A small image denoising autoencoder, trained from scratch: batches of 256.
Rows from block 2 of the decoder, named by matrix and row number. Rows with one number belong to one channel. Each number is 500 + 40 x the weight over its row's rms, rounded and kept within 0 to 999. All counts start at 0. Numbers have three digits each. After the name is the row's rms in percent of the matrix's.
# convs0: first 3x3 conv (decoder.decb.0.0.convs.0.weight, 96x96x3x3), inputs 40-47, a 3x3 kernel for each
# convs1: second 3x3 conv (decoder.decb.0.0.convs.1.weight, 96x96x3x3, transposed), outputs 40-47, a 3x3 kernel for each
convs0.0 087:465535527492510493503536500488509492500512471456482510439484385381438494421522355532481499541510483512470496504548487521481496482487485518492480514463575541458552452442516469494500509492474505495465483481455509521490
convs0.1 118:486416478477416500504436524470489493510544480506525515509509509459523426482477420483479484483485510471478489479495442508497469486463415529511461489464420466462448464507442470472459476451432458416405472438395460433381
convs0.2 100:525465472452517517479486511518470475486562519492423458485520461523472550516407559535507510498466468490500495497464485546568575509571488504515490502491472496516485535537455521577500493494492520552500469511462479572498
convs0.3 116:524461411573568476492595507469515485509454537470507507474490506536439588491490517496488495504515465487521515522507496485550539523492465495505524526480513459492485573532504499529481495531512445420485425500575486514554
convs0.4 101:441565527501519476507507424529496498460529529465459479481564483458521527454577465489504480436461443462456464504500486493578534498527507522473503512455428541503435573571490544482418497469465516460469477451512582529559
convs0.5 099:506453476486418477479479493476452471485432483503479491476465404548420510490475452555533473580566500561612563501472504569533548481447521459528496448547523436507486475457558431412561449422514490436393530510491539540525
convs0.6 097:518518455504528517453457513556612539416522550448659624493425499480467468414556448575502494513487498519471497561483510494481552470507537490505495493513497487511487470475463507489498529479481505482456545537474509473473
convs0.7 092:501493482511489481521439457554669534493484451630695492494480478551509518562501470509491529500501498530482516509507492518497471531571498454464510485476516505474479459492457476562506464532537470488517454518505499537509
convs0.8 113:475436487533459489529597503530461474498512496476489472500538530484467511502382473493488529517518490511488506512535510500573514516509506532519513657556480525484476486508484581618509495493474578501547521465477466478460
convs0.9 106:502505469494507548494540541517457523513564468480513501476446533433676342469572452492505471498495519516517494542499528489489489508413509417500509448519501433517489503500467447399498475475498468468453466449443516476445
convs0.10 098:456571482434474543470513506481515508537629527476477540467506504441465546494515564540508489513518539499510489459502529501483510460501448551460518532504460521502490528526451514482505538546564439447483463467525480537606
convs0.11 095:498503488456491522500493522515508509483499423488572500490372460636440603438405360504476488505509474528521525498497499530473527493507505492509496504470466509504482493514499463497478498532522476498521477526526449499511
convs0.12 095:471414492494561526468517509439512504551484464431505499497548481608357559465516490472525513482501481493477498546487537476475513543512530575566504463466517489498503568537510465437464462503459507503488493469480495478472
convs0.13 091:448348457476535457489504498476609498499441491503635457521564460478494500517496562479487529476521501480505512465496512480498514467523513546578503540530455493497477539557492474580496505506472511505492485487488506533511
convs0.14 095:489554520484547482571520492488491484556626499468490568476458496504692461520497504472486446493506476416464439401492483507484518470506507515545509534515515522523527514501487515542513541579543533447490583499461583539471
convs0.15 110:409454426456560469497518457475447463516498505462481457441500434473493456458496456480496497502516492494499496496476497455463444492481493453439442542516506496506453423410370416430388452462427501515511461501482439479477
convs0.16 090:439464508527498499498505521501489505517571507533473487485514423521424518531423553436442478472529525454491476516539479517466528514456527477475469502544462469497504497460514485482507507538514503513523459467451493554536
convs0.17 105:516474540522506573494509539478489499475509481474484464473473484447534463432441425473484521463500511451468489493583503461493502511515522488450527489493503474513495479464478539546508516532502525560536600635554586633553
convs0.18 101:654526549541529545519449508485480484535474470452460484482447538515439513442569476474506512478491544493476508515454505486510517503489506398481464552508496515527481617495474469573519493537497519534500529503456492452450
convs0.19 093:501499446481517519496473507492466526555544464491508568406513458454548358423449414490500480507505472502505500495494496481480503495522529523507520567496466547500481499507496556537515503523521472478495501539524487486491
convs0.20 102:566547423498481429507508563509567571459470515498557469481579526469601502472582456524481460506481501466459513531511547496537550458454499445470524472496477474488452539514538527456505485486520520555475518537550530516473
convs0.21 119:510499514534531481593571522473516501491510507554604577435454469432523449502531487607618535486477428236225203548559518507503481508508489497534493511535472583576491468459494498505533557583560472487495465464496492498550
convs0.22 109:535553506479463503462483523491519479539535466519476502445531485446547440447544448462483486483497521499488497473469499492514533510557465435458459489489526494515480483492487555512476491527504483542494498521482482510484
convs0.23 113:498426500458584534506563574479520498530397489478522490517489483485524473512509469510495496500558509477511488470491497505521495512507476560592482578613469473481467505566510480523524514450462496481430504520439519539475
convs0.24 099:513526519511527529516490501483488474534452497519438483528472458527425482491491461482500497496496499518538522498485515465452492469496543493524492487536481508512471484504512524554540494536548498489488479455472514470469
convs0.25 093:534540476524549547516523523482524536466433451516566561489473580480571445457541480509530477496563527473528470477528522466493510520520530582521488488529480514541478488580399560634508465453492495472476499459481532497511
convs0.26 107:586500503557496556576520554487542491537494494536492451553468528528488468507478469286436484331499550353538604512494507506496492489480480462485510490527543477517540465440514507509526540511524615535451567516464594513422
convs0.27 100:489422479510477514517497561522543516475487469466579457538534476483576467508560441483447494510478531489491547496481493500496464507519443506460447479450452493514511476477498524508511489482534507475458496464486519489505
convs0.28 094:528517534527542544484519507490537493497488514498493499621508652701464720628423593496494486491495464496490495529532524499499521505487484465522480472545500512550508472457505507485502493531512531500505502469468502483489
convs0.29 102:483597474477447466514518487537525503584554530489487507536525507650518702541535462522499495504487493489415506471513512509510476533479478486488511449490517485482475439491498421476430492513539491493490423449466485516540
convs0.30 104:492471440503516502513553505525552518510484534526488468462511466419441500447504463492472519504484476519493499485480470496520475490507478497466536520483481544504519527486518474454498504461483467454504514472494484507513
convs0.31 091:499547497470545475466490482490500487466518454508509515479380405614443632549333545508521503491538474470496492487467499492509489486480493496513478500439438493484482530546509540505511466511478476502505465517552491503476
convs0.32 103:523498446508436489505481439476465473488514503515450509511531519473555419521499533507414522493403498533430482526511501507502485487492489487428467473363439534431452520426480499448487483476488449451446457460510427452474
convs0.33 100:478532524495544501503580515468473516508517521526509496493486430546513530528506496486480493480452497499521518472500471470487438465450486471517494459526509492521493480508555488496526546506520506542534559588531515560481
convs0.34 099:501473485459531536508534483524588485520497511425675509514440509481558462531557505437444464500558506488530527445459513492467501497511502508521513515478474509510489494524491463517502516519512507466445507482528530543567
convs0.35 104:459579542464518504506461439496559506474472494508516527422525511506548586446561480515543535521474508519506515530472471557556488527488588534479515523513502492505473500497493517508531502539526467446457499483454545516486
convs0.36 104:452553509486657553477515500509524490542548504498532495498523460452466461512477609492560580498553544476518478503517536483510510544534545463460445473466460461500480476554456551586417553559488496560514440483464470545460
convs0.37 096:506529443462552500474515472488506500472431471519569516495461532480494495494514508528516510517516494523506480523512516535512534526499537446454472465474461422471395469517467465574461452442436476496463493529478500471435
convs0.38 094:506519486528507501539482456459367498518482506482376523516543433500521471541514530499522493460480469510502500467539457511453496513518479501550524482518483452409471523533515492533519493521483471466451575511485525568521
convs0.39 096:492542517511518496505502507476508492497516465486478462425480358406633334393413360501495518503484489508516509537505504463544449480494500522472503553461560535472508491477523477463502516465544491524503456455463534539514
convs0.40 095:555505464530522499506476500454502517559527472443495519470566481470370422449490486493539510450540504493514497518545499541562515511506518516517532526471532486440510516474472469430465525507475494475483506520464502515467
convs0.41 092:472518475478474490504528486429458487528610586465443502470534438480448447557466472532514524481468470536497503518511475510488462504517482490535533485501514485512523555525492471482464521536506501524520472523553479529495
convs0.42 094:485489489510463510487528502424571433549706472431476470453518471469457426461466420501508501491491509508520522528498529520494507496520473487546494481519494500556485555475481502433438546512483508538523491520502474491472
convs0.43 092:545531554503526479481511514509584527528447540488531492451503519581425648467500448506471522502485500483470497509488505495418474457498496469442486548474514529497447529484527533610513458494518506505439474479480493447488
convs0.44 099:480441484555523510499402524489484473503490474451567527474517454566481680526484460534493567481465463522499530485567524484562484491548521517511554508455495531522527488492527474500491480535496509435460509526511498465515
convs0.45 095:491515490510536525517486480526566496532472493563545496470466420541407637475476494502476504520505503527484505525492508466462458494467496484488455502520490502489459419483441480538483486515463469495485477514496494507454
convs0.46 096:511481505498502526464484530495530612572506502540444636521522516545522527488507512529535531478450464506508525501518535522558564543466468501508499509489515480455493494573475539557481525621450517531564521515492500468452
convs0.47 107:491471497520495476488479495473430471546565514458447487483530495566493417476532390524490489545502487531504466568551537574532515560518553503534532493557528497515501549549511516528526568544522571528573528505533463477508
convs0.48 094:529505520533494512548532527502526511483540466459504494470406413701507684605435591509514493505493493504483529488502504470442481496469484509545498528524500519522471469512486502514478482503484500498464495507474502509516
convs0.49 093:496465502436549536475509537500517508582521531487571502515537517494589520411490470494487455542585504504519500508509532469446475532565533415481428451494474449547469470413461495523501476479485379427423363416469369410438
convs0.50 096:514419549523479518510509509523512448499535560499465487514538536554537573466531457487541529544547532543586552497531491531586479526517442562473509524480465558523531526511492469445485545472481389466524478552553448465502
convs0.51 103:547499460520459446487400479490461471496480490473483489482518507486493541462502526509501525489459521509464518492526509510511485506536516504459527481512547493514535477451484516467509532507501519584572486510551438408455
convs0.52 100:526522440526578498471539485479542517522470497508584576472484508432589467463473573537534488532541465535560497455464490495506489557528474452504484517517474502539501477481509500470508525507511545592607555572592531562552
convs0.53 106:523541489471561493474564521483495492481419495522544501518467500466417477401492371496532504503547499473490508489546501502627504496505473559496474569525526547519532494491494525483497488474514621560544607545496627510523
convs0.54 097:544535487527577426508542512492490487448638510514425443524551504477515483489494520474504516525451468512525481492464473465481472425472453437511521458439553465484508512480473486441477467511492459503460447455445472424472
convs0.55 102:519510505525440518521479501513504523505485471492453547393379396412530354453529434491548513496483521500512501514493506482493503502476515486458494515485506505482518526515498526512519514486499495519478486479498537501511
convs0.56 099:456451477501493458522518514491471536480436489544418532510505505527531520511529491492519497494521527496481503558534519517501521484573518525485521518497484503456530455473478499554522459554497468498499479478499465473518
convs0.57 113:486580495538616445473456495518467503461540461516532439509479504433554372508466501507524491485511508474508507489483470510531514526516502543554502474477426481554476506568433495554529488452486542472451505445505480507570
convs0.58 107:480495494542519465479545485510498477462480492499508464508486529480528435507454542480495504498500474513528482497532491531423531481539494495478447480525510496495516467562490509510518494509472501521565518484500498478508
convs0.59 089:473511539541561590535527531495564479479463426520626540518510474502569426561549537508488502525517514527514508492529478453480461492518506504490543485465476500454482536534485499440456499503490527508557488444494525481493
convs0.60 103:464564513495567520481553486514587547469506487524490497485480450465490408475442433510474501509508511482527494475479465546476531551495505452503497481459496542565477455453450497435464500552514477544538503496469499506509
convs0.61 101:499533512532507465539501489496495503461515522484456495482317492422891355422455361505499488492487480513519480519521485472487541463471504537482512544500523546497521516485520500481479517500508474503500475482501493492481
convs0.62 099:532499512481490515491514515487534540446430405499550541467485479462450449514403496532479511501509496515460527490489498501564522509511494502444502525471499486496528503510521456462504529510538512479568503485525473476482
convs0.63 101:479573508558513515498419408497473443528501513453477502524533495458527442421498403540552509510516475533489453412437536511518436559499492615518444571489529552546581476448444521579565519498466516457471473434459432439500
convs0.64 092:511501511532494511489535542435528474479773514424438445467482459487425471522481482505464474512486514494495514544544470501555508489500496486473503513522492496461518495539525496499506542538519508530520504513484484541496
convs0.65 102:507486496493453480465472433482444450485434419440457509502491502510500540471541462479510511468510548486502491497584512560556515513509528501483483536549563512484484497548502482552496498515475498500452519504494507487443
convs0.66 097:489510512520550519526527452499446481502459460484479463513496482501569386507466498474580477479568486481497468548549499452451487533535556541493460479528498498499483467520498481434522497450508512542571488502533446500460
convs0.67 104:517564557504500459493457461494411424597592547544440483474490493497460551499497506533472510500492486488485517529588521551558497469477466508490518512494534489477529524461510434454515482490543516489471536549529539530519
convs0.68 098:525460511550457502551527531472389456572508576490441492547496536513559447514519490506453491510482491505479484531503498505509474475503491501504546470440526509495530542618538466510465535583535524518486477474482476496493
convs0.69 094:525549523532521540521555520416486462469526473467436440533508515498486473474533483485472500522499509511511554473511513484482521468488499536530525480501462471466489534543553511474498509504491487456494504472472519478472
convs0.70 098:488493552507483558483467522521493483455474511499489415500480522518465546524441575514478517513465444486480481479492487484454529450506516494524514475521541459487546503500517481470552481485520546585516556579477535565515
convs0.71 101:499536503543533472518522487499497490484498495490517505506472533526520493520431543544579561510584552515508511504545450473468500496512502502518499530517494513496456463498508504516525478517520392395380452466407381380364
convs0.72 116:506498528525506421512520474513488469475507543546517499435451478488520501507489543464467499493508543502522545512518503500508536506483506515511463514457457508446409583497501521465443543479472421453609413466647406517681
convs0.73 099:527566555553536524476525519516512480486557507512481471545521472533522550510506482509512494487508483485496486470525500489551523457496498491505561494472522530487518480496502504519500507541502469454465470464501484475494
convs0.74 091:494499474511518538509471531477512498460464474492511490485594459492555530458553457454494510482527589471489534526468500480487481479491523468553523494523526496515521520517581503525570544525517486465480497481472508467479
convs0.75 109:499524539496540533506463501513551545484478466526557528472478446488498463527460549487526509459481474526507508496492488511515494485506417525480500475428459474426517521528524449488454494521470475473452520495426563577531
convs0.76 095:504508534502512483536504518514489477488526517491509478529529565376407239484445444489495500503474530500521537490475520501480527491492498483515506498527480495527465483510495486502494492490528503519529467459469482498527
convs0.77 105:490504473429487415479491467494528487451448478482496469521408510620479678597426664489500465502506442512496497518515505494532535484499517512519509494477439500521501477483513523540537532529524496493492482491517487528532
convs0.78 092:512486501476520478494518502434467512534578615473458471496637490527574453492593464504481501512503496496468478520500524546499490537535489493539502482510494474532502513504566446481496522521576521510503482503472456464480
convs0.79 094:509495510584597521456505505600465507463515525629496500507474433504513497521468475495498443542540465470513495516491482442461477489483517498471507482523531570527515511510501606545479465498494505468428550508444502496464
convs0.80 087:521517499498514510511513494519544482544481511538585508524474540578497515535540501551523472545581500473516478496489505506502493455482498576472495575479500568512507557534531524545529483497502457483447492513490529542504
convs0.81 085:463499498493468471469474461492576526481489520541525494443606463565446684503508463469480453463467462495480487502508522541522506526532450461492527541498529575549537490505488523491486510509507551526482541582541493503510
convs0.82 098:423530494499504482498469521520487469417464453525517520519446448420538473495424500472506531465484491439460464435472495568576519510542501464501482475488480487477491476479433489479472515511474445467493539619570508546532
convs0.83 103:465453556471447471511531487502511504482466469456454508486453482531448558483449508511513527486467468543522512480468481460452450482455473493521507498590548500521503507485488481502459549488499514507536486468501481486505
convs0.84 096:497521536485487495497547540434466449499601533423422381530573481523573460520580477491486477510490511497518508455482513530504533517492505439505505465519491453505529490485478512463423497478493509532479469489446477512490
convs0.85 109:495474536500505406471489497486472450491529569517453464518455515475520532484516482532456518527438466482507523512511537500371486544490462508526530508613548495506438513488462483449468521520536460453429547492486510499506
convs0.86 099:580544527568529511537540498517544519525584513527540507552492484556480528524480508201200360210181331302292396461479484496525505471491493475493498490515516488501502525554537527530514491506503577584610575555580594582584
convs0.87 096:564545543529466517530512529497469469524455525529463504423432400422424406416490380496518510488503519483535505539502511513546507520509479482438509468471517480465551474476464482475527486478503522477493510436464514508479
convs1.0 100:535537426495538473528471527520546512511484563545537499496499500578595597492530497514492461477470457517531475500523468560487561522517531485531530490529505475471513501529523493457498511506505479525483474517443526482485
convs1.1 078:551542485512533478528507500566517528488507568527503562528538550541447452541494539572554570488472488520503500544556520530497468498500473405485444515482538526493522475481499521502494483474513562565520556526474528527494
convs1.2 128:487510510528570499534512512482585519528527500545523513468550539442428501512504516465485472539442500465480468468478527493501467509576514493469475499540526487510542610506508557347494491503519509450412552554459519458470
convs1.3 125:481498488447397412515454550541475486509454534542542553493483517464564456485530447459532485513472609501497526530507520530464526484483485539517469562520480510539489509467517533471493478489514456474557482642536524549494
convs1.4 081:549475496562503509504480492523572486468450473493455447533486526489534514517481510534619584619583670591516571448445518539551498484505495520519530527507460463496530500463492528486453455516505461468485462502414497566547
convs1.5 085:513531468534476507565559483450488550490498548565532486498447517481469512585502524369344392422367398416394381442454466498528493550524482493448490515497535498509587564550509534520532512514537529533496528568538568585517
convs1.6 078:525479544510495489479512525430385517466436537441454542533532505507527523524502521518469523467474481482532471514529515517484502550534502503442516517497514527499488508553463544584486548519517480471479520466541517466471
convs1.7 111:538549509534568515537545509503435434528392401481404460492481492482534460505506514517495516436490509508490507508438474534419445536470490481453477464556530479511500516471559494515567444436567468487517516527487468470549
convs1.8 127:553442502529445527501516521484454534534545489492457519546420471488553477485504498513580477470476501478452531432529535423623524491509508483332507462529410467515429517527457510475485516516488532557492525394504464490479
convs1.9 127:497499532470531538505459478485492515487485501481533535507515522460578554524519526478492481541515459533444537505500536509482541505466502497490484491540514466472462488520487491448552516537502488469507519504501476600465
convs1.10 084:471511521449501428519407517518498436382374531507495530414484448479650525470491528522476444428415434467436449519535522570533501508535487525476512558433475483496518550505488420529486475466496521557575559543495575528588
convs1.11 131:476531490442539517523521541525492482554448551536526477487524497418529427478494467486490466508482498477491492517468510505405512495480527490519539518527506513489540495496475503499572482504487472493479479522459505493474
convs1.12 130:493527495497443520512510519559531586533416630552594462509551542501418494520550506541520510576597510517520469476464474479519497474490532488507483523480515493468447515544534557573446500447467494500505495505477488571453
convs1.13 099:522515478481573500530511556510526474542460514507500481550613548485481527505535517522548537535493499553523530553532538548552492519536540503430461485570498476429447498516572482415502480437487619542510609626544535524546
convs1.14 093:500476461497442522534459465497520542520476438508431464506533557507360402521534500541541576558530557541522498528561603487521513506446503520519547478500556536483504507438519483488487425470604532497442495536490478479448
convs1.15 082:475442528506487494517435513530564517493546501460465476525426520531470517557512517457454499487488538491516516502503484516559503506496488486519483517510489528547525534509505552545506530524446462442465507480487467461441
convs1.16 101:484506503542467494472489486503503517521445509534466505403438487430423479531463523576557484550526545495497474547517471491392483490460479528503540510514529503522520492441489471633560507551508530439495540525463498460426
convs1.17 082:503426484521414497503535537492451513510449504510535486506478500576564525504490502537571553537562517543522591487465503528430489473435482458491491495541474487503483459438452480484504487485470493460487450340457426432499
convs1.18 110:499503492481456539526553462530524556530511498495610451507484526492451506499421461518521475511464520489560434499463494461492493522532499514518475530537484477475583547503501489541408494578431496497514508490447521507588
convs1.19 120:451469462448541461535472509465498450477466488502491505519516539490557510530475565540468517489534446513473534542513523544477541484566468509475493505422521543451517499489481462434508529495463466506452482485470492452526
convs1.20 095:523577540508508492526489456517503533448538509480498443519480545394405465467513532474516537522564522504493507493429526520514527511455479515482463537486529551503541467458437474537538537495496449529462450463468468468506
convs1.21 094:505477498501449442515477488466417503553541585384362432452493521529599550536560533585568577529546606441463523534505497478464486453390404519498510491467501475468512483458515464470537542538593503477513476471479485527523
convs1.22 094:521513553534438524496449501564514501477539484454512460518515558519525523499580528465494488470493461501483520491551490489503553515458524502528504468474430492510509495476525508438511533493494482433552449454566481514495
convs1.23 130:492471483455507572492456527510538442521571505519505543487438504515502506511504524479496488447478497487493492521488509455472477563525469532524552556492550530550504527478473509422544545461517504467438576470457503441445
convs1.24 109:497555513479492485534548482538531506532635531498557512525520469527487483520477492461479513457493488471496498473476504531550502494500485553474546510424461452564516446513512490502484442477505499580519523474481510491556
convs1.25 135:445466494524567465521476526439478514531535450486453449476424483491436556522496500489549538524508469506463499465450486482438542490539539451456493513519482478529462550514554539437523559459469458454514506556532501493500
convs1.26 076:452509449478466505507498451510532463533478515446502536606525484571532482549445414567558647550544632540529650517504510554479461473510443524508518520453435438479497442505463497473540541538521473545429485511487518509500
convs1.27 072:488442523503464506520525541559600545495578529449477454549461490510442428523527516501439450533497520551532496466458479517490506508528477512486534462555507496504494425469514501579554496465466483473483519490502534505555
convs1.28 108:525485508438451459531501547491495531546485568500526492464457493393393463439464435503483499580518541554507538472492488502532464473457450524442471525479535562465538519535479488542487546502507499474508473447489486514452
convs1.29 084:479505556451424502474475548487438398444371465460407415505433464499526424510487520443543519512449513453468521481506527474534460454493469532528489531494490560545505450571469499532539444559481478518491501524492537518535
convs1.30 115:494524508474554536585435558488519489552421483496502465469523519589489621451561527474534505525514547535526481495523475523505521439429450518524523556528488487472565523509460462578506550495511474520506456527517513462505
convs1.31 109:525582529493565452437511516489518518510488543468488479525528491462494520517506509529529536519492519471536503486477493471545468458517500510513488579511559515482551508523479463493468513505517484555448533558539538515524
convs1.32 085:528504581572455439529535482575574468598505471451474425472447516562444438509422514517536511557618527531533479475509472485484485507491479515510546534496522533628513508503536560531483444512466550492552548558539516535460
convs1.33 089:521478466461432490475430504522442505507507515502505529490515488476527500485511477516542567438508534526487572536531472481575544564509471526514518462524471494517469578493486482494424502542497502473517561510480509515476
convs1.34 087:490441521555531542524449453496497520542388471477543498476406502535522557490509466478425465551479521521529525494479469493478501552446526481500548494564561484507439457466447439496549589478539442438494472424476422496518
convs1.35 084:501511474482445497467503505483507500534400526555550572500495509423475479443496540432463405449402434485454448470393486483482528523465499512537489543514435535540471530448469519423528452512497465495454509467463467496481
convs1.36 086:491481496471588501495466466524483412495439449506453528440491503516477502506464498435380398427448386450432413492405486463477490494513504538452549531423494547527526475466462582508535462497449440476525530521495465512494
convs1.37 116:482594553476502507496458492476425486536508531484526538521496554477343525509524514488451500487450492492506540525574540547477415498461479558558541478512489491514500566484465507469539528516536492514463506498471460463465
convs1.38 104:529509473528591492514502496530564458516527549499603516469517465505482521485480521487471507436520476474481474478520487539421479455552484519505577516570446484451526425530499564397519453470505468490465484446478429490490
convs1.39 106:513453503450468481479505457581561530568538496552511566559487544499504498538523523471483479539470525465526521496472516462536427470469460513481440536484516475504501501515477558536490474545499495517499507460502503497534
convs1.40 111:511471499513576514523480503509494519424524509609478539522504506600586562505509508458468493464485481473452473537488534451508402494465521508548503558452553481508501531493476528546489539454563513533489491543530504486477
convs1.41 114:555488525435457510499500502470516548453486515464541544498523479535492507520531511521488527486547531522481502534426505572569534519461502448489535489531498447492535516463491485490509529484470452515519537488492472473532
convs1.42 116:484555542518453520487577540611400434541363482551436479525512500539519478515545507480501521504495502491490521474533506530489509438586501515475552511477516515466559500555495581527446448543477569523569511454472533545534
convs1.43 119:490492514472480565502433479480534472476495477476461449502479558476433461466537528523523507530514477550495550499476547489604429523516493524508509565525448529451468537546484525375479522421508510563472515577481553506483
convs1.44 100:466462459496573545468519526513536494622449573486539528505449544479501481498541523499558512528495543532468519504570468478516459453568523487446516504466513485493527453544439427629509474534504518462515541558531602485464
convs1.45 097:560465404488514507527458453477487492517459535531430520554491522497527506519536513503543495509493521523552500490531517483513588496508509488475556490444456504473556551542488531539508563475530481494471453556458500455498
convs1.46 099:442480495497472511458543509380519488335525432452558487492454506474503488515480492440447452488490447473455487534529459532512525580530495510564549461462522480532502513411446594463493494386481480483502459455482494467470
convs1.47 085:500511555509564545493463505562532479571549515554503461533494475540465460514489463474455497495476481510482490470452466476471468483489454561527515411520472501520504496450472513500431497433493478437474477462472510465470
convs1.48 125:515443469474477452483496508489566531495506519510516490410493459449426478535547486502499513482478519464470469521528488537579549507535537502436512446481466404451448489504519503462525562490578448485509436519495531484496
convs1.49 091:498478449491561527463422479498484521484481521512461479549588494483394502471529476453463490450393465507463534458482414472548465474521517505504519516595527514514449507555524507485448553561525546507550511488492470541497
convs1.50 107:546513512476544486501456489506471528484471484486450522499434491388363523506456500394427427445454406461457472548527523486474479521493491479512493529520504488521549470536513544470479539471523535518618574560590543546573
convs1.51 087:552540559517500490537517487453520527490519595512515491500489534503475518463481539498456483496501529477447541484453534467397448478474497453466535463447459464590516520500421539446527525521476392500428497537474420485434
convs1.52 083:547508530515545519540473521514502495507476569548574524457532493464541517481514537462427484485391422469359432532518490520496515467495531526508456518538467462496490510509442499523525510542499413474439414413449436465447
convs1.53 094:492436513510498504512460484425520508549481479494443480540544509518566496508496484529455501506466462463451491491493553421488484542517524500474552431557485472496508521636482511577512543501478440476431482484440433443468
convs1.54 092:511484488454496495503516514565511511442528467502499525488528506460479518453424455567455496520515510504501504517555495564522561459483494503603455518506454499563507516438473520516482483558506510533589503578490487555551
convs1.55 123:492559452502451492508593491518443527474533503476492500518522471537539520556496551522452496517466473451528468485478508528383515486510512469524491507504524521504551527523521507478486445492463482531480488503483503528506
convs1.56 098:581528511488536512545487500497552483514580467518583486484436450459456456451509444495548538461488532532496485487556469509451424520541478465486477481607469464483481466496565509497507485521520509530599467540543526576512
convs1.57 132:520474483520402469547435471458496503461465444480493489486464470449481541436442488493544498551428502464453461517497484514465524501505509461481472450531454501471458510563469512536529542522495486556549461598540500552547
convs1.58 087:578531479411420602542482485530516563505556520534547605524493526493375531553522509502528503552482461491515507477514487506429524485521498472448466476536606461485413540580489510450474503469509530508470506518468457509435
convs1.59 077:467492539431546525465470509453469486566495468521539550492535496470486469493520519419412443414413404383395404508508497587506531471516537477526550513600571442491450533512470532523433565515470475484437457506460440444392
convs1.60 095:470525528474463438470470494449434491385399411464508502523566508533526491526554547450469505517539495483487494545397493594453451575482512506521439483515471486530470465414508502427506487526495439505497428517417420477464
convs1.61 080:491513525469536444536536524512500437466506467465475559504553479481500446510456495504524517488501449514523497496482538474478473500496509461472484497527463522460501550430467517430519556488455515515509568427496455490516
convs1.62 095:517491465493565554471434499528642605633624604532617582560478526545620532510520550494530534508500532532469505522501504429567488519579509476469499464540504473538474515485467507556534464426456494502473504490502481463505
convs1.63 089:454559470496592466459568484441467479508504494555522489543563446537534464489497476447535483541540458480507429534447501542471466518497469477556465473508384486440452583458506509455488557466500542567542508607509554548516
convs1.64 108:566523492515508522525551476441406547495375486489465549521512492527491541546495452537542506483490495514520514503522504524539493533450456471456504513526526504479510510488521449415499481459501474461540534483517450499495
convs1.65 081:511491574541555500496531513544579515571549551522553495559537537530481496530524503504454487463505520490470547518502531421526468526474487495489482505413483496531491560531473507458526477472492469519433566426437500498487
convs1.66 100:493482475564548522453533502480530560594457530497498561482475496515509511537450490489499516514454469445466459501520494479559475551446387490491534451524542480522434473454461450492520473572594455451464455449482400484400
convs1.67 082:515526537527573504492458473454543398570517399564562470472472556492474538457483519477479433465464483470464460542452534452540511427438520491497509471445523450467527478488502518615534484482495430447467546473357487473475
convs1.68 096:505524480493555509468503501510594475546517406499538501522461484478464495455510464507536507535497518557578504555567502481498496569510500512468507505491549481525524509450503479399494503412476509457508476509508528531475
convs1.69 107:453509435532504486489478433553475637480527548537497560457486510484515513502482503521540494478512493505489505541482570522524600497438492497562461513513522547525467488495479481578516483489470511511504518556479471511563
convs1.70 094:500483564546516573467536513510493529574605560545505558460477558410496559538517539581589503549484545516554547538548531480493520511492500542553519486473542461514527566449467493553497482475470538421474527437439470450436
convs1.71 085:507511472513507463479491491498514528457464511516453515434520561466459473501517503444472452407465502439428491522503524528471524519549535491450515518464553498503446531448486490445518505503568495522497462536528527537532
convs1.72 086:471503500541514561476508510542528510499522437465515493499468476434461493532524526481464470452462484516525529396467482490500509511455435492522482544536503525489439499489494519474525467551404469488509499464485453531464
convs1.73 096:465482468501534487500425449492470535536464500514475545524453424470367438510435463500497482495470499496521529445498498554586495478507501498499450481509496467466513491491497544556448491483498538562570549574550538514519
convs1.74 081:454473513548479482530496520426577471458564455440450481522458520541448483508455481512505485444423436452456481463466487471588533513515532439491478500510498460474476439491501351443481408440475516545544544550522515499553
convs1.75 085:486508453510497503510418495489511509529485494576522532508508524526494520510501492522510499480514502476482521470519533529523541522437441577507532570535519523507507522483551541451521525550518479467527573490515543490507
convs1.76 119:487532502463560501540502493511485480527459497543527549522536488584640538502529517501456473468477496512463504489507531476505485537519530443535456487536504549496515533477492512496505482530396510524487586481537502502508
convs1.77 101:538538505564530578506532507528543513494577528554513497477463523410574482504487505484496478448537436457442514516526506533512445495491516556510526512461506439547456447421472481485525492528505413435499487431479518460526
convs1.78 106:587408484545459523542441504370538500437478553452506535480465486489482502463479492565471506498498524493503517506603501537468503497530522519389520516541515527409446538532544427525516502562539531466504483519565520454475
convs1.79 095:487405473493446456471496433442433469467439370440482479498493461546527427500484438562404498470462471541483484517535490516442534527532493524514532521462539553536469512510415528478407503517482511516535560558634513493538
convs1.80 091:499472451466531535533553523482456590474411558485469451436468510440493540451487480566516490483476493487445451497511549489456459499523541434470487501524419473522449547496521505444458486472448471544534500530567454459486
convs1.81 085:484522506496536515532525454453430552491495467567479498482478445397430471517452482489514524568539546545511501503451442493473485514464482503467505461491513461470505525452469582490493485449476461459519503450395500522452
convs1.82 111:538533500472471506501468506516519498454501553525448451545536539538493551531535520537564527584580605540503541492470447507498502461513573508522531528519575513437527525516504506465481499478612443442428446429385487467498
convs1.83 091:562511522460491492514537519476446454516467581534592517531466527515546449487574509517474495509468492582439489515500532513550544529572530484519561448573530545527487533488501510477473504529457462476455480519519525494483
convs1.84 105:491520522434424481496524488555547581495505564561566635509521524503468500492505472461510501518481490509563503527503473524504499575521501502469559457518553536451569543456468558518425558484484541498545507537515554519501
convs1.85 097:525484533383420531541475510503446472452504500503523553509552506492574514536500522574472485493579520543557506489476499457334496463501466556554503529426523495506518491480507568522518511518498494553477507487506518535498
convs1.86 084:447466477462455472532493458513547551495560513447507419582595609607580611569556569591597642588551574585587616513512535515496504535536529460520550446504493490537497448532482493507454505506461434442458417424498467450510
convs1.87 116:530485546476505506441490462566491512537465526485548470533487535540549511536504491474524515518494546454522494485539460498590492504500498488496452446530443483516444491471503541493567506541482489494503503492478506556546